config.toml
image_size = 64
crop_scale_min = 1
num_classes = 6
encoder_mlp_ratio = 4
encoder_fused_qkv = false
encoder_qk_norm = false
encoder_layer_scale_init = 0.1
encoder_experts_per_token = 1
encoder_shared_expert = false
decoder_block = "basic"
decoder_attention = true
residual_init = "none"
lr = 0.00099
beta1 = 0.9
Rows from block 13 of the encoder of a small segmentation model, named by matrix and row number. Rows with one number within an expert belong to one neuron, the router's apart. Each number is 500 + 50 x the weight over its row's rms, rounded and kept within 0 to 999. All counts start at 0. Numbers have three digits each.
Before each expert's rows are labels from the 100 images, of 14976, where the router gives the expert most weight on average: "top examples" is what is common among them. Only what is clearly more common there than usual is listed. The data: analogue clock faces. In brackets: how many of the 100, against the usual share in percent.
# router: router (encoder.blocks.13.mlp.router.weight, 16x192), inputs 0-191
# up: expert up (encoder.blocks.13.mlp.up, 16x192x192), inputs 0-191
# down: expert down (encoder.blocks.13.mlp.down, 16x192x192, transposed), outputs 0-191

# expert 3
top examples: square case (100 vs 29.7)
router.3:487459468531409497514436530562468407458446560482526452539531535509509601592530507613478585448498553453445509531484555494573504562471496597483549490451513474582560536478580496478525538443421448466479488549440508405539455460490527511543436570474534531539549535442425586559490455616435579503438464442461536446552476474614571495492428480455556478473443481530521561483547516539423513520513571556450499530412412555600507523534528498462495509455447477490492468536648583494524510492454557437547561421524538505503516544555467424534423424526461437544422438483474547476545449454479568514
up.0:482468475429521555475555463446494402446402509517559517457430518473505521464534485511450468501536531524543502598444486505524519536583542496550424496502560466421519485484507549469480514490482555476509456600468510476487468613480453479460495455568457456563600468510539530492382497527503537481559469497561506478481463463448514514444531513497460459504537461472449476507544556549468610570431393489473501559436464358492524554529571498610566560525521442504450542531619483490531432573489531630397589482557507555734515478525528445523477530535474478517431540542471489542506485506514516450
down.0:568566523412642404507616495482507457489531417594443506449491467426384436453478586520515498546546434537530511512456445518436514444491561436483416471515473507483357447558474563478505443566519536520489506557537483543544441495581475498487533437540463519449570444551518487474426638469419534563537518530549556536525535464521457571511560537483455453548492523439504448536527472504523519420490356475464470580552500458392455522505450492503564445485498489469454532507548370541481494494470514542554491472459538578506578475511463493422521559503575587430554504444468528513545510505456495518
up.1:583529475547535478449533576493524535508524488513487404583509530458520548474448565496523490511554493570517449420492502567499529504432464534435569544599480494491551581494480567490492448474494585536502405403501563480541513379522509505503509513533518481414473515447558469504474488516419499552534489488410505438522449562462486504500487452506572522468543400550566531375477464478514594568573594467471468551575490440497500557358493469499548487520558541501485561512538520474505565510465390539623464486458538446495541501471360629494491585556555500457509469358524438517519525470556494448
down.1:432539528472571478512536576496438504479549526554438513475438505543428554548590627445546532572480548577396604426523559513526504571429460511486504516504515472507528460465500631523508455455498500532474533466468579441587498445522522610498555511511519385380485541541477506420493495559509510486562536509506511449548484477451500520472484497492462455516606532502433613539514554441539576476476424483513519535481464634534469457491394496510551495481513605423531474588492476546485442537460441552560473495465535558478529506499459438562537527559445464507563482414577453455373472451467495443
up.2:485487540476450536538475481473467445518466628448496586460521474487363509499405563527464558563524507510492575542537466484483428472443449516470447430441496487467529504435579445606548588532519429489513494392523521433519534479400521521499493487444502574531469470418472513542600484504495520501492559521488525586480426501568507572456457559471524516469461503600489501557528448507487329467559528538496550543498572535530523338441396556407487491491484570426559531448552430480540516449487495475549424549542462410406481473548562467450519556451492472474444525561507481500566477508535520451
down.2:550483591555372527542381511528496548627554477443539488553601568508450559491461493493505511453486462487532564518586514450464492480480428549524561536517503500541531580448549526494554496448516504474537582493540562399418463394532490528453483460455509477406420461461529488538491633475438543501445472411558440527521524520480594476614558464528549571530477450566667499443457521458499413561520572573529486449455502472482545484481530554445569512473529502570579486489465483491505559465479491448516464465503539448473407450461482522503485490519577432430502430466504512470588422513468509530

# expert 5
top examples: square case (100 vs 29.7)
router.5:486526477520486551451448563457468487554435547510510587480471491416451479440588526431494399537561472422547483458582539539509562492499507473544614498472544466446459538535551475576476489538524463489491572551492522483427530525503522592600472382442574437524533544531553507436483472437476462552513430408554513419430497501477507519438427459499447461482598553593478514550524522442516461544440529408466587441593416432514540482618513570538434441495479579553530500523525513579438513487549551461508460629490531553519401481472517457479601451516494590536467551534457519487470469554460483497
up.0:457462520513593564513476484555448427474435547520529473503535572517517461481572473400503500387510491425370487560511531468539505497512509454602476469470552367500543479556433526506476488521553393485513480475567498465477518527502488481453567396519500451474431611596459581483554487486564464492480527488501529475441482505418524553467477466502411447504493412555467473598480585511497525488487502477488405579481467584495540403540522536494544514472518524535635479433499596456484552518475464406455526569478506482663491507477479487405543526461446451496476550487482572510550536444456478612
down.0:404443513642576479473478483541482485544470548504458526489493450544574441464524531405471512507522489555460457531554494496532548496453547457604511540624459410460554429502497500489478489404506494455454592517516454423437518505542451374524560507467448467465558487542559516459543590511489464514464606427487467514454432588536430481477425542529410493557500465473476554485550586499429508485513575531467515574529396527552422531596476518542542503470531577436551522524464535505494577542519472505541406445447519471584483387573466437524560492489479442543469596505486453478582485492556419526
up.1:437438553495542525536554479498474422412485457503616412395497592516579456593548438466456501381487497480440475611555530487500472572459516602587480489552459421534524475577529588556465473523563487478534529491471472502476517565558481488413471500550477501396452573543447545493566493539597536480506537539480494499480526559460596496474529412510476528532471453511535525462468567537486504557473507532518494605557476627412511459451580545508502522485504444517591503512538504532532541557532346438458519438489423431519530445535470512469462551513388403468471548493502510486520434510457519522
down.1:437542500641511497515501524559442432563498537485483455414475434498494472406538486436417417578521492524468508543506515498589534557486532482522500550582473417476527462546377532530511495457516519513466660515489441493491559416503482396523600428394465417441502481585531532479574545511493483498501584367446521548469523591535431431559450504509499504603501455431511526483497523490459517484563507525488528601527473470489389538502462477529522469440571557483505489554486531536525471572594444553447474440374495459566487435504479434506544507483522471434480516504556548455532524449551497447
up.2:449489422499483552573430513538506527453520502450482492412470542509538585614541562573430615543513513480507508526507508481506476564477476518518460464478498471508596483479572457463477499520430452457461483572334474467533458558526482506514438548612449542568531550433440607464444514645537493514448446455509462450496521531552487488442516560436527407506525575557470517535578494524576476524580477544461498517554471502573489518425470602446485519498435483498394528526498461534465438449487473525425519467512470467468456536547565394456444488445349488452444516469529506530478498559619534457
down.2:579628468446536452507537536534482481554599424495500440504495480505402555458454480605507436550499515519525528495482509490497390475546502526526482547498471530619449506545484456490513563499455539514527504483528559553604511536347457562505573469572494484462479417441562414490471556533535406458485551489601472458512546455513453489552551467468529512483457519549577561498490466474501564425562557575620580530465538499484455476447513422457439517550499505490486404478565551388415472582494439553533434530543509466426523481449495517549430494561459523589528434493596403527538513477502546526

# expert 14
top examples: minute hand past 5 (28 vs 8.1); minutes: 25 to 29 (28 vs 8.1)
router.14:526477495457593546437568547473469604561557478522472418414491459475454508539557494513551485543529424517601494460520454543458490535497541567519540518484490535565446508442599387543468450482508493474544413458436549538495599527529459552599382553513544443564483417493581445508552465457454546556509380449553540535523577485495586425566448501473486533489616562481512484453563448434551539526445545495494513434565448490488506462473491454435416442555502458571478471467589509411503485563560521477448476521556539564485469521454555437530464460518473516489481454616556511498438535543573505410
up.0:545586508525520610451498474457452583485478513506605499568552480459545498527502462486508454475498462494483395421539548514426516475502352504483511492561563366560524468474384555513454515509426587412490622480520442535471501595539526436591521503549462430518495570538540451389560462526530450450517537536600491438532472551430521454534611466516458434563549487505506535495479572480539500583507522548488571459480535490511445484556531461540498450560446543503508475505507544548402488529494555569446573549523481560505497435534411494529483526525559448523473513471585622428482464460436487510
down.0:524671469484464447502512525493466501511463524421404445515437497521435581461494596467492465510475580428474502504492472516526503385482504456489482551454521483494513432443393657523431508465481629526451569544469568463543510438481531436536553429552544547473398490513536527533445535524535519513511503481474503543486433502487563541559660507451584509424527509465582474497495450467412439521595420535492519595551528541540471533583520504456503524410490533515513493565496497416567489529406531614402608469452509486543544526541529538498540458465471472486498502523452533519478497463465527490
up.1:480512557453567519469503548515541489451501428555517391595447573536522475532509435399482570534416497465453502518488462452501479493511387507558445463516484467417446436538516449435466482530491482477522487531505425593560473627540503534506539561551486430447496451499508528512563513525540432423518594556564482527438521556440503504467590513381383503504472434510422433538530529487614533509472499539535526572561457589464495466526484483422497524519512499524495490517601549436514531578488474503315524523584449451547540548509540466441488534489412520544498570459513503519400484486612476469
down.1:488475552502518531393554527378505549579503432483529518441452429530494463494598546435396497604397513524520562486382473527557570587630483440513527459508509506504451439467564583509495488470511593543522553498484581573475501591433528530504497458451591410509510520579511496456508542505493559485448466555489446509496552437494526443540506552460591548505554474498537477447485475475474525527474430508407530530539469512574464572486450496537471505462510424534464503444463504488467494543443447461532494515385487479404473523470487520505437494623460571550493547617521523492388445502588440431
up.2:408489472487539572516535447533574533494528509486490427425498556435448535475540544405504494483518543525492490503478598413511484515480533577463351570498490410454462447490509464488522521544521540587518408519469491490548502509566442463514497529563558542427408431466516504595507523509562559504545515501466458595580506491555505538547490519454426517467571498385541495457467540503596505474522515464516497501549467520355523475438592576373498527460525418462534480477470469477580576550507386461425487523515469449554511458504605517474476573449501445456457516435503340539527551494553473479
down.2:466458482591501423425456427457548452414509399542520450497516490487489469569573543524507489611485559560566515422485459552428475521526531430557475556517529469502520386470546444561476524469532463521420478481524588516557501497569480543492542625510507516570540468505534415608535454460491482555464531593514448652426576440473512479509450497490503585528500506481537476451518452515508492476472447440414441427653507554504459455530577498440446508543496467475455507459463479523469435524604438485462492452542413512413570465466516496408470561493457465471495463575570497576478525517546423484

# expert 9
top examples: square case (100 vs 29.7)
router.9:463557503496480474513601554483551477568564421549523397423502456542537435424490548521476418505567560531464579559452391486532502458526575543486544463429519575495455510545540452419441481510504428510469548405522464515579629546522496546573614469440529497448464434548555560534542487379508460522512553612503567529538560518510485425512556578557510535519436456495536548553451499482459506484547504557569452490461495500484465453487483481480489470500565465496462504424451369418502456426434525596575527404514550502510618491482435506542513438492514586506556458446514499523502502460474539569
up.0:500622485460467495532479609589486428535507515570463511448455569499429485518536561483497508500394503461480448520473567437448436505509460571485552513464464486492428402511515501508472558482548438476565502488481502580478550558567549573539460504407488401470481477484552461519478539468505614421503467437525430396517495588524455504566508496552373523470476479485575456569500421381535531472475446460555546505498476500531517396417483455370495520506501394545523417487529493463573472489473455501486503515462511558467525607566544592594519410526436500484555488570493505443502426526463559548
down.0:517603490511529464482599453490508507533486517563508434462511500531499520437524503484611484481520552530510560458535417596435485428466456446393451420479555502533473535484423488477466487577484455617534564480527452508490560511404537594524479500433538537508464471418486490455538596445495504462459546538576555462581566533565429487603401447523489495534417543481469586498472521403519425531526567508495576594541546424491448515560530459474487399538534496450513493510471507397415472499518534528444453566547578456452558469436534488531482486475552474622475499483535391503457589474582486510
up.1:505479513522431516494559541474544505427527523475472404425483464446549578461614385473526490473493406542544496557507440523515495457486498472461412521524574457621495472552496489439483476508486648507509481542507524497472488426460426449566417481495500561529473548547429515574475521519604468457591489492524471569517529517465441467543574463414529518438445424508544513516431575509470504425579542490533500528478559540457444491543515571486430479521522524481455532574442569496390602494520536484544607459458512393507538451468513402355549474580567504531526515417577468492495572510528484524
down.1:483401512541420517594487494459464530543441519452487495468466532502591469539546471501496551426439456511411511486430577511444459585469391467582511481426487437511541471531514600588508561518529545435511466475461595493441376549562509452472493414531415567434497497486441466504488533593608547454498432514447447485503487538510559567456512477502413487490572499481591443415480613467553473501498524534534498521529424509547539456539514586443559542511479395476498507566514528574465648538526460500505513496519439412413487606532499493480529452486489432565505474532427472439445549482511493516
up.2:474588513531513539530542576494530476497495465497537450492502502501589501511548488529469525444596519356469501540428496448569550549595580507534503515461575500512496442528515576539467496494556423519461533503480471480472537561575471481530527420489458557464519539636456602447469507542393564465434498482442519343490518554496511414471484497557482427508444378513452599450494447531455560490525467514490386579489447467521500471570575564505527503566521530483504447528518506525426514458472475468527508472526502541597507553563468455484568459577621559514559478521428593558501428439400530512
down.2:435434463497501373489544558501505505468533475543450489419519512499594453583495464473473478559522511518511551545479499494523534574518415491486533539385505534435471479478532517492475410582507447539336486504479567467537503493602490487441469442549425568406515395512526499492561448508594563501578469600474576438542558457543536527383471527552534466447606502529515523455518617523512588498532536475527481520520466570550471435485545580487402502542507501520492469550568398489501601498426504566531505445498495527476404456509551481545482488531467502456541518482518361472447587470499535516

# expert 7
top examples: square case (100 vs 29.7)
router.7:491564552549445512499551483531520436477446420437540527541507493515550523527507465585469541534468551508468492479495612483461460444579498530573455515521493492443453475506539527481559483552555513544464520526537563454477439486586519468408605553495508515478544614574560408574513463477523582490437548611488439528479509500422537466503585553514585531486448539478416511473489502536486507405459474501500425468567613457443458438548486598432492506492567586519553548504404447612428491399578461469551428557580484536512627458496447559464476513463553424505497544537515532514419446549451538461
up.0:515618559478465485489492453574466526520491530490473541517585461471514503421519536509547501500523489508456480496367403515567526469560549375376467492558644504514550462592454504476514477506469559540483514537588460520474491449490432376466501504500596507455427489557562486485474467458547427460425551523503497596566485601527475502460544427535545490487457455446466496513490572534490451555555520597510532515413580491484456527537513483547482481512581497498459477446503484441401636536520499488513539413483513501520540423418380425586450492498546555528550524420495494517503444397503483523
down.0:507523492524487488459528463437612563504440456459556420563476463456501485523561564480623403509557506548497517509452530491528449448413581560499451515539520487434560449474505415500533484404546562552409464545496534508465409564498501554423562526533573495433529415514511457496478474503537500496510526518539405520449484439409561544554533524541523615561483485501494534331412594572427552519509431504478473461561520478459476485537568568520551457494492423461524520591500542497550591438528506519479475445410486445462431401479534532473476491525519513497423410564529386529510426511491517496
up.1:485535454454562545525517519510401518527485581609515506454427495467458473516489486487543461493501502530536506547446433512578555593501529522427542433510478499551481486521511619561498490537439504502501464479491462509530546525404443501569414416494579417534554497547451572465409397529456446525444473471536549464555397467519527528488435474420476513537501449534489524540484490437428522546444486553477483605486466514551522558501530429545486601565543461435459460504580530506534405638399508520525550383518481555664472523550489478576512560582449576480556528484465519454436471429521510494
down.1:491444459507522451533573440528464461540569477541540471455507471512532520484481567469579516427573527480415497543448490544543507502585543471590526449457524468475521538490391617525496507578528588550436538425536460510432473542557441410510567478429484475436497555525539498507463290520487559448493513576392482548503442564493485505493531452519357485501496443444522569488505483507523514523481417506552453569427489537557453528547465477504547456383585391441489500503506439503526558565478488521566511512526563479537524440449386497519504570477553480571578488475502578497506464455470544573
up.2:442585562428476411515483531588500549563555478541535480491505502505369496516475473411482528514494514567461500456485521565547507501485516460467565419513530492561532505498534576411468444500469544415557453445443499535525518459380537517535455420394567446488520510491386542508559514550497583477491549363530583434495528438607552523442515486468494609513484541517537538623551415465494587469449585489512448498482530573529448495416467468450460507590494486502511498429501510396410505502427476553563521469480483476616483502468480519540494550531450554462465516480468599406444508480476521518
down.2:413458494395584518458429467482488537445495533499453529469455518560429522517480428492508564578496438523540490552426469463503519560434509455515581491486548573591475539502482527491456451535384405492558494521489459526488518488408429558541441538454514462620491490420470542441544676506511498502532527395553618468561557496565472517502476493433462481506519563542522493562542461494530491431451531510510506525521464550559547531459479452456532565517466525471488486486531506367475478550429499550443544476483438433517484585495474426498426494417488518476473575487519493372543616406607485473

# expert 8
top examples: dark face (63 vs 34.9); square case (62 vs 29.7)
router.8:550551486483442520449556538513546513430562533456416517505498514428449436430490463429487427509520500498557487481479550508535601454569464440503481532456449541554560498543451514444447497521552576524574491601583545526501501493522440443468534437487467431464553487459452565552468446431556428418527561418528467568508495599454440602563561516487457547444421381456508432505466532480513539511571486471519498558540533506440465522536577446566528557571610434626533493569509595519454577557458521480461600446470475469556433528523536538553556421543470501546579554497542469509447497437559469548
up.0:452570516442473461544496558591470457523511477493582515462411610511557533591442487585563498512452491534502450617468523432437448497547525605462564515483490467438480461472487514566510503437523462424463564529501429466493451544492571562506591598567456508493593526593468420455512536586447506422428508534525446364487472535463498486526534514382493465430519511545484543500496417536524511520494456560533528519460471503527467400419553542512506502545476456545459453502566443557514527490447525681497493494523508644467521581526480495494478447465499459492500546524476532548425453550464572504
down.0:460397534547514502485458562493472485504469623460420501340574406484458377465549444484555452531411497422555465511544601566475499474508429452558530538479457459462491488456513552430449481476548467528528556557524533498548436501522568475447536432570443484497515514496536467432506440440513469585448458485474462551461516512503458612526491512605516481496504464426492495489543543428507436574539549476448518496543490534634482598461451547584448544502547522547600574496433487562538574577475472521442541429507469398531492494543538471512543495511465473500451581433561531529434534529581462541
up.1:465628523488404563519511499510510538507529517492556492562440495511500511538491462508594506421514436530493364469629473477439434506457497517500535588384472542626617619545467462522496543449515464522481456508495496486562486489406478482552446397549457515559583555524479521404584501539438511445467484424455519484383500518570470474495503443412475491469440456525567466472559501522492477493445523478497436501533504453479515457477475584401491460522457525573530484508477635519458587431530493460489553509546432485458456548516595411489518383496523473473537487524518570441505540501544554471
down.1:567566452538452484399509518476503481499481507521483490562588443467519500463504547477648482505441530533473480460592525439559575437496494491471460610486488513540468414439466535516471483474529545366515571518494510552500469544490533528541499514451463481415530578591463550484454488534453556514520510349536415648482522463491426445513462557440495505516409465485560418479539414475416466506505463467446506476406522445568437526426535511516470539476551529546497584448490568479545465490498583587518545430430476487502384523526469527457571530469568522445527520451502564436575454506546398523
up.2:511450494493465468479503635525401519677467514512542412508510544492433488536442591507507476495472476574509541437506506470502511505472500509487599469487487585425545509411520480497526581369553526508518475462491541536514536427531513496522498494461431426556444540488569479422397470552494520492495418455394468514473378596454514498498543468538580468476487511559448486514449525415437469540472593500501616476547409393559599543425439446514501524526504498514493467469572506511530471480529543476504530547501461518486492571521400492554567547542517448510524489552547474447470573587383518456
down.2:450513441545507420508542562488457460522487547460520465467497502465515478465465541512525564446416514539423470453490553519486458505509354519502545471578477503459535461437481517519485537463540515529548543459561441539406488474566593462532528472480446412462473613525557528458459507550470486527506473595390467491516450543505501488441509492555481453403493443467467555533441509426513479613515458480517503565512449569593633623453459414566505553540523456480519452491458458537451513554472589522444541559471532609536605521502380503564576532566511584532472639481436521502490580518493470532

# expert 13
top examples: square case (99 vs 29.7)
router.13:517540497522525520511476514500507501474546511450527434564454619491519597488440533515472551460476468544509438530490583454436453558438530500473595528547481469634511457528476598466554568469506527471516547460517483379492422540476496449505482498554425500490477599511505462499477494556573478465488546534497543526541459570388479478570558510519541443514597462570535453522494454538598473559462511518563552496554586536421493524393464511505557512465585521518530516525456544482561480396484504462547424617470510452406481581475417468459472562478527397606412528436506557570502624558458504468
up.0:528486545451527585497494588512462505514521530533511446448466494543437465505480422398464453546458480495455459510558602477506473645607537491508382517526495414543472481486403616484508525514494526527440505472504483483436521557483562501568447431520523386485512506558571527460510466476501444465501443465523491553528490523480515533511470471474412450549539415463478518430445490481521523516460501485517501529567467469447533519508621527552485434495524482456501429550494515675477619506547525507382538536418578551601455544464545445458559520509426557490508551573456577594451520507533500383
down.0:466502549497448524504579559505495523534469499480464449435553455531542357525505380459460498533395422540527556526486485553488547528492434578506427471541486514449548482407587517506509458517487488508521415519535475578519565422493448453458574592442495516487545520516562515442545606463583533465475522444524525551544569538515575523469508544454535523509399471511473492492429581443433520505541523525473486475476420379502553498411499584512534469528523523493526524430459432547500530412546510514515508395452499547498518409552513614473463375566487574498451481515539396375548509553589493486
up.1:590479439449494491397376569482522549407557548518516482408491586551491506446521464492520460575555448462584466532479535366518562495515466502486381517514462495487511504485471524554483488501482499516628418504518468481447548482461497463519447523605383475406464550501505468471461442513469497595546437539473570533476412568461494501495445417534549421511530464545464488446554537521534568558459581457505485580546581510498571556415555479514426537484562433557462533466527460544505540520561466574425531507472514505531539523517624531546555455512471557505498555567497476562539504466633443479
down.1:521502501589379555544574552496384541537405492492558445494531422579492514500542532506522497506443511501517544494513444486528461424537506471484431525581496560468544456463639472488558543481494548528461453480446474560434497494481507518538516475566515486440425503560554475429535461516547565503523485479430539407503488507446591481420555444593497513512456517669441466454479533471513544457478477467524445485495474524535592415519508475465511462560536611435517533508496418470420655461506541524521472486386529634496479478533438604535499455501531594534518478560494496410522523490559455477
up.2:484630455495539557521503490510518440557511386457509414596471489550486524542493466499474506466498542496505429578465566465504493589492577472514621525372480532525547533564520512507503531538500522510468578487554474506560496473536507472486539454397558526529446491564496423493500519546471493428375550608457541493505566565493532379581600552490491462446462456398507530535412458501516540446504469559561517457504529421474442478541458561451540494469599577522514404487499441490491483471534513486539525521530575531491573540421358453516445440413553450508516462458536483466505537515408581438
down.2:579509475514605450472526436457435542502547527453510490590510554389559624506447482549524538518539473472501497574521541607486459475530460472525534582456605472475477469488502434522537500473541425589451481536589532484521443542528600467497501531564523517534546616536483462491485601471469475488497532609519527466470512426434484422585529559469512523473489497380556531420497456544529527476473360474492519450516595437378475510519425507567524464465477440493468494524466510498476456428522509476488495463593481532514545523460513464531467499533561515516458480579528454653480406516388533431

# expert 4
top examples: square case (65 vs 29.7)
router.4:449474493485630439519457363429528570514494505522593494440502550534492452549460442444505536499400459597481549471473422489442479536452486434472531492572507559549486465476479557492545466514501506476431533453535467481593425509470475472418498604540504591474435507436467447460511536480552620574481501533423472483541496469501463519487477526577480516438516549444537459515420515506467448455455485449482515459495464500464598586434454567487517479585417522414519590451444433428562447501505480550521456450483452429518446478507555550393497601504513520396531483424493526426548597591437493527
up.0:514565590511463509467509539552467415561505469456464462536507536511509533409497575478421468468447476492367478429513413483540452576482471518468553454470615583456613539544511490447473370499532574422439499500412538441543571463577479457537587548584473571452494560452495614451489453508541421507578540544466502498457461457408506570519414518500527507498441572460458548460533453528425466514522501484499492490523536503481474464527423551451523502461499563540484489445507515584488520428511567500484545480489508398512427455509525321491485468539407494455612489518492555483525469445508506455
down.0:609657433404466569474499462527500517461500483488500475548519563551586566476403470473450496497424487541497503463488589495455456613475616467424547543535446534598589479525489561502496474513487557415428452565453420532475555474595463455583431504524458517469529538481446605426499511523511531504458510428482479458481505512494563424481498520465499457508478489456557522558521496530572440478532462496470563547501477421442576467474536495453571484536450504481463555525532507569558436475617484524441509529493561544460499577462525440537495351538484479532453380524471502447522560464481556398
up.1:542564459512426481593468542423526529476469539520460452493478501515415521515524481633523462542487415579554440541498474459495449475463498493368551473535496459521548453549499556606620549451483497508464467501397499503449499407428447454481477558479547516536501529510603488467402527500509478519522402473545405454440453506446424496549491472422581413461446488544474563449446539469497449496498405521530609528507538440481520533451414423455500484531568591533532514472573516520503453457559427543578440522546463540423554462377496571496438475407478549552498546446543457488544515523478544467
down.1:553525460611440484475374545446401521555440524520571541606481459467491507544563539535537514487456540552527480467448510512549480460443486571487475538555517471559523431542540522546609505463511546433565459480437492534518567529495485485574461539488440517512473440545501468528488608549509485507527483459531605448493498487451564470495542502444530407615427640610559446507462533522432508510494552472424458561474519385551470401467460522402418509516494494443508524441466472423510501476504441414562470415576430511559454525543485496456480475501516450539452480555425535358502562498528490523
up.2:444478461486444429518484558510481448416507517569471489467399492578555499519567474533519454473432457468523476530525542455532524542543519470472491440449440486514512516513471548542488523468530369557562580554480516530536508494468485557527490474463501440522588509541478541436461511476542396444536389483505423462453491561500346532563482487449537413436518422520472601405495496446436446487429408522546465580557533563500421534545477479455483489523576537492444467542502465523469558431392460557440468560516564578459556510558500429494570367457393505588501591457529458562471522459561516487
down.2:478363532467493473521510544415488540548480544486563532485452522517531533529494454574441396497496485422554365490521497479378506525522537547470672442479537479469507526442434533524654467480514459467438479457512494436428566442454518542507502524536517527596488578479593457499537627478476468514503463578463557501523446464365625420531477454507502439446557482524598469437508523496470539476480468494451535531505511500557438503465524513561491528459542507566531400468527502538529487535557463467493416434612425432537524463473517464463476503443450459467536525530483519545498503529539601494

# expert 11
top examples: square case (94 vs 29.7)
router.11:525467515447534518458531450471456442452509511486480611458530484535445495481461463450538578535491575509509531583482494475573548558543459468507386564448480415406510506488490520594470508529530452607548423559470510618477472518433519476508482445516477544474614525468421575548510472539483478501501547508544546529493451434633488544426463533411434508589444542444505576525587478529535468477499415491437449590453591542509513468484512541441530480466481474421503462609526518573548576578501499545419519460513449461463549596504545496509525543507465473486456517585450419567557445436630460468
up.0:562621551502527607478540512542513515541473519545476467558476474464573496390438522443509472476396470597449436508520512513475442451487450471441531547477431467623552515609413426597488563500541526541545533505586582512472547478495489477504493358488587512484509506486491473452510530411545396468561555482463490503510505533542433482497596519441463498514448552487592560476517536462605470472466507556569552579518563504514485435518406466414500428531449496452585447512501536522470463538469481487547478561519479459437515477465515394512554474450487424432586446451523414476554532510543572546
down.0:536483558562482513480513475511486496482441493500510546597545445569443567516563574457496485576434486458496552457588455461536475444461507497521465556505513449466557585496599478478484536530464456561493510541434474440515468517524442479558415483431469523453356559480583491502501629464368536529616533470528497575486493561583492432451418523521547521534418465446597508501499474514415387502446495544461450544593490362470512509475574538515572558474522566498499573494479515442439478467538517519528511506453482520513428410507526559395515593503542451551458509534536564492568400476515453523
up.1:477456401537514483467370495485429505471542530520516508473562502514475465547543550527389513617493443534526535502520557547533489469492436413431481444472481627515537486422584494479441551501469536447554492449514521466403441498499464511447409545438418454538475451547481502483498448535444582524499492409601522500542478476532441477493413516502578526461497478656478458572605463380437527500430545483479553493502516442527535568459421499501407481553486478536510568547515583457564487516449534461546541543453625484516384474481570509521504488527480558563403503509467554445504532534511527444
down.1:477527476536506473534610602436476523540549388506462428492408452436507565504452544550425450512563474477485477531483466521524526545495641497472585446471549489463501487517487531431552498523537480549479571431509481485507476518560613564504586453531578463424490535541558409543500555492490468526527466589448526388530522504494542494438552455455512394412556488529518539445430422488500628466536488538545463517441428546520444607521476499506492515475551542551467426430469463575383514513487460489545462536508539520500590468481428551426502530531482536500589476468495437622532541527395487548
up.2:465580475509419502537611441466428477530397509597541557470471419471440639474471497466534460432420550464398477542545416509501500529569497576508514515547543415481432484493564470548532404488523527561510498548524496563506506599418525505571557494412554450477589485484495537608467553507504520507468536496498416543534523480518561531422506502518429568481547504512478508475484543515546426564543483492517502503443463437492496397565521461400535571472527494441421488469593500479527602436556567575535475381527415514415543527491507484480499542538490484459498551484404424532439424477466468503
down.2:470520425515523518347480454471434472563492526491446546492468523518517543552515569376563551503473480514458516608490606543519508522490456512521493651528494483488566501523536493518493498499590559513515464472521528525426468522523493368545438519509455449500595520530458575527504625531501524451600515517565482466582490496535432510442385507465469515491573581484489428561526518376555529478519508454409513535468505555634506469546452538542463547481473433442470618527548512454454569479449527504499539534432508507486450496556491561512462522583435523472526548502524413412403425498509479457